Weights of a small self-supervised image encoder.
Data: trained on analogue clock faces, 97500 training examples, 19.8 epochs.
Rows from block 5 of a small self-supervised image encoder, named by matrix and row number. Rows with one number within an expert belong to one neuron, the router's apart. Each number is 500 + 40 x the weight over its row's rms, rounded and kept within 0 to 999. All counts start at 0. Numbers have three digits each.
Before each expert's rows are labels from the 100 images, of 14976, where the router gives the expert most weight on average: "strongest on" is what is common among them; "peak on" is the class under the peak. Only what is clearly more common there than usual is listed. The data: analogue clock faces.
# router: router (model.blocks.5.mlp.router.weight, 8x128), inputs 0-127
# gate: expert gate (model.blocks.5.mlp.gate, 8x64x128), inputs 0-127
# up: expert up (model.blocks.5.mlp.up, 8x64x128), inputs 0-127
# down: expert down (model.blocks.5.mlp.down, 8x128x64, transposed), outputs 0-127

# expert 7
strongest on: dark face; four ticks; square case
peak on: face
router.7:392516470463526492515463526569545473517541566495565504422513519543559501493499506494509490543495481480565405444500489517396517543534458520513519510523537471524511489485523505481525483553487458428508500510548520487494455454433484464480515412492505441463461547424489488540518483453441530557477485493483445453451496523477497467508533504501371524544476484488531477521445539385556535501520
gate.0:473488515518507432552460506549550442541500558415514473490480476529507559498491554559505520547443489482518469568462577554434526541576501518536591521463554472517527449505458585474519517504520441444443459486528510514572475488511454548540523483508432524511498539453586579519507526502485502466527525460592480454482552474461567487458531482518480532500439507533471538491450471510557511542475
up.0:517514512460506494465571478440464622447482451539457484538520531438482452512487475475483477474510536488495543425523372472557459416462502483440440492516454554481488541492524445509470497456489548538559547500459481487460538545508549435479492522481590520498486441533445477475487431486529515528461465509462533525511455474554487499556471530465526480461579500480515454570555529505449474461513
down.0:479518477498446511530506546537473499506506527449449514505518469511537490468506519518345529460455523490548530515545502452503535512521454423476561549483503506532534495504479560498513479468562523476560512535516603428484503401518631539494467493513511539524484513531513510490475488528515472484447502489471505475512518570497477415436560482439467489595415477455474431519451514519494488520529

# expert 2
strongest on: four ticks
peak on: case
router.2:494585534495529454539549488458512486480488470546524493496447540504565389508506494503503529556393504529417577545467548498468523508484544530518519544516518520407492523509519517555451433484462521452411454496528474553513481441511502486521549525514488587480429507528469502461499519585529526456501541551479480478516511420474433542536515470482526491521511565489513401493513465484493521538441
gate.0:424461481512439478495519464547535487434463462467476506467536552531468529490448524556470489470497487498515519527445498389458486471495599503542477467472546490498478511484571470506469479523465514470465507591473530542556460517482594600477528521527434503487463488497476509403493508520468541529515473506484449571481540558559520479474465520461444446527458446374504511502462457488525466486512
up.0:440525508467527506529526560561553448507511521540617494477538544542450516483505472385502487471502479423542514539480479474443518452492495415466513504484620531565489496492506558508521470557430504476534518505532511533484443396539529505504560471500464449527515545447564500482492494486431549438532499528524456463457511503512484504519490485467492487388503523524550531466478471473539537521465
down.0:497455452492560498487488545418457564516497561516520418495484453480573553546490565478462509541466523530541491515570433513459463505512457604486536515518511502499508501533408491513529611425573466514495574346511527461509491495503503518511498514487493498454505440576504537512497536538516454470541463517486513500477526474455485571481543511570507492531536482514455518469551497499531503488517

# expert 3
strongest on: square case; dots
peak on: face
router.3:508515468493559493512545514526455489535461511481524484513449518480508498437491517521481541502504455522476502474505531487537428497437457538461491509479426499375512382495479494532472447497464512535418550495505432394448479495425478425490543488538504529562519466503473551465511532514525432492486463501545453398486422530448442513446426514450460470457460469493529536501518513545456482483527
gate.0:490451491502471477490345512518496524504522454520535449450495471493491466529497487546498458454529393490509562552412501501498520533540621507522488550520487543548508512488529491503605460572422473518457468528499561478457445475495531519504521580477519490493474549491505500537524479436433537506480564467518525476530434514478531544500517513551519449494503474594468483489460530520557499539503
up.0:513438490469591414452501520514475449472476502514523410512504544482523509496496488447486497464573552527477492521438492515605498496450509579491460457482410541426440466541468481525519508560529465468460536531469506464584504501482622455494511472455518524482464498443474463521461506497526503554516464512461524522469479466484522480518503466486467526600486471551475540460487482549457491461600
down.0:497494421507421532463508491566545520498494521481572474496487552518555575520497493505543555570518498420454500491482567461490525496531591511531596477574495506409488509502456496498445575471470415512517554503509462502501502524504397506493540499474498588514496487477502442495510409447494651494500507499492490522499505505526466529526435497501489501460530490489442529554501457500485503503503

# expert 0
strongest on: four ticks; square case
peak on: face
router.0:493535450491540542513448522576474508528447447487520521415473452495494524492402526522493496521446524534461546499487472521446411503487510468527432493455564436426501405511506523498516463511512517467433489528502451474437503492508540521504538545413485433595559502504494527476497448530563540456489438507469504479475469409524434476479493494472558539456530453466434543499504534447503475461471
gate.0:528479558478523508475528379453511541430523428491484541530453457467513475504500461541491534528556520578500510508492475497543519489519475521526559552460419486517497489507483573496479490420400529546505507505491464504467499483473430466506462436568481512494491527590472557456481545480501464444505492499529607496607512515523508567497468440485501515449513530487513509468544446552441561512540
up.0:488498509493510534540492511477459487467486481566579485546526621576503515510512466465494530494474462462492517511420489497423487524539546495494497514531525518508523512533457507533514454608540474445472599496496476485474477567484558519493479527492432483542474538380503513474495495500500449437480451531504405481458494505482520508441475478449521487472528475514470493482560531473632497503597
down.0:485537456496424476493500593505498477513530509520610487500463458470644500485503478497453392499401511483471482489549507475492540508469519606527432568541509493424494488497506496494437521511534448508547498518513570516504506585515503515490446495495503637476495510491507486501516518489512520499494506492479499503513459609494473492521508492517490492531545497484498443519616477510503482501497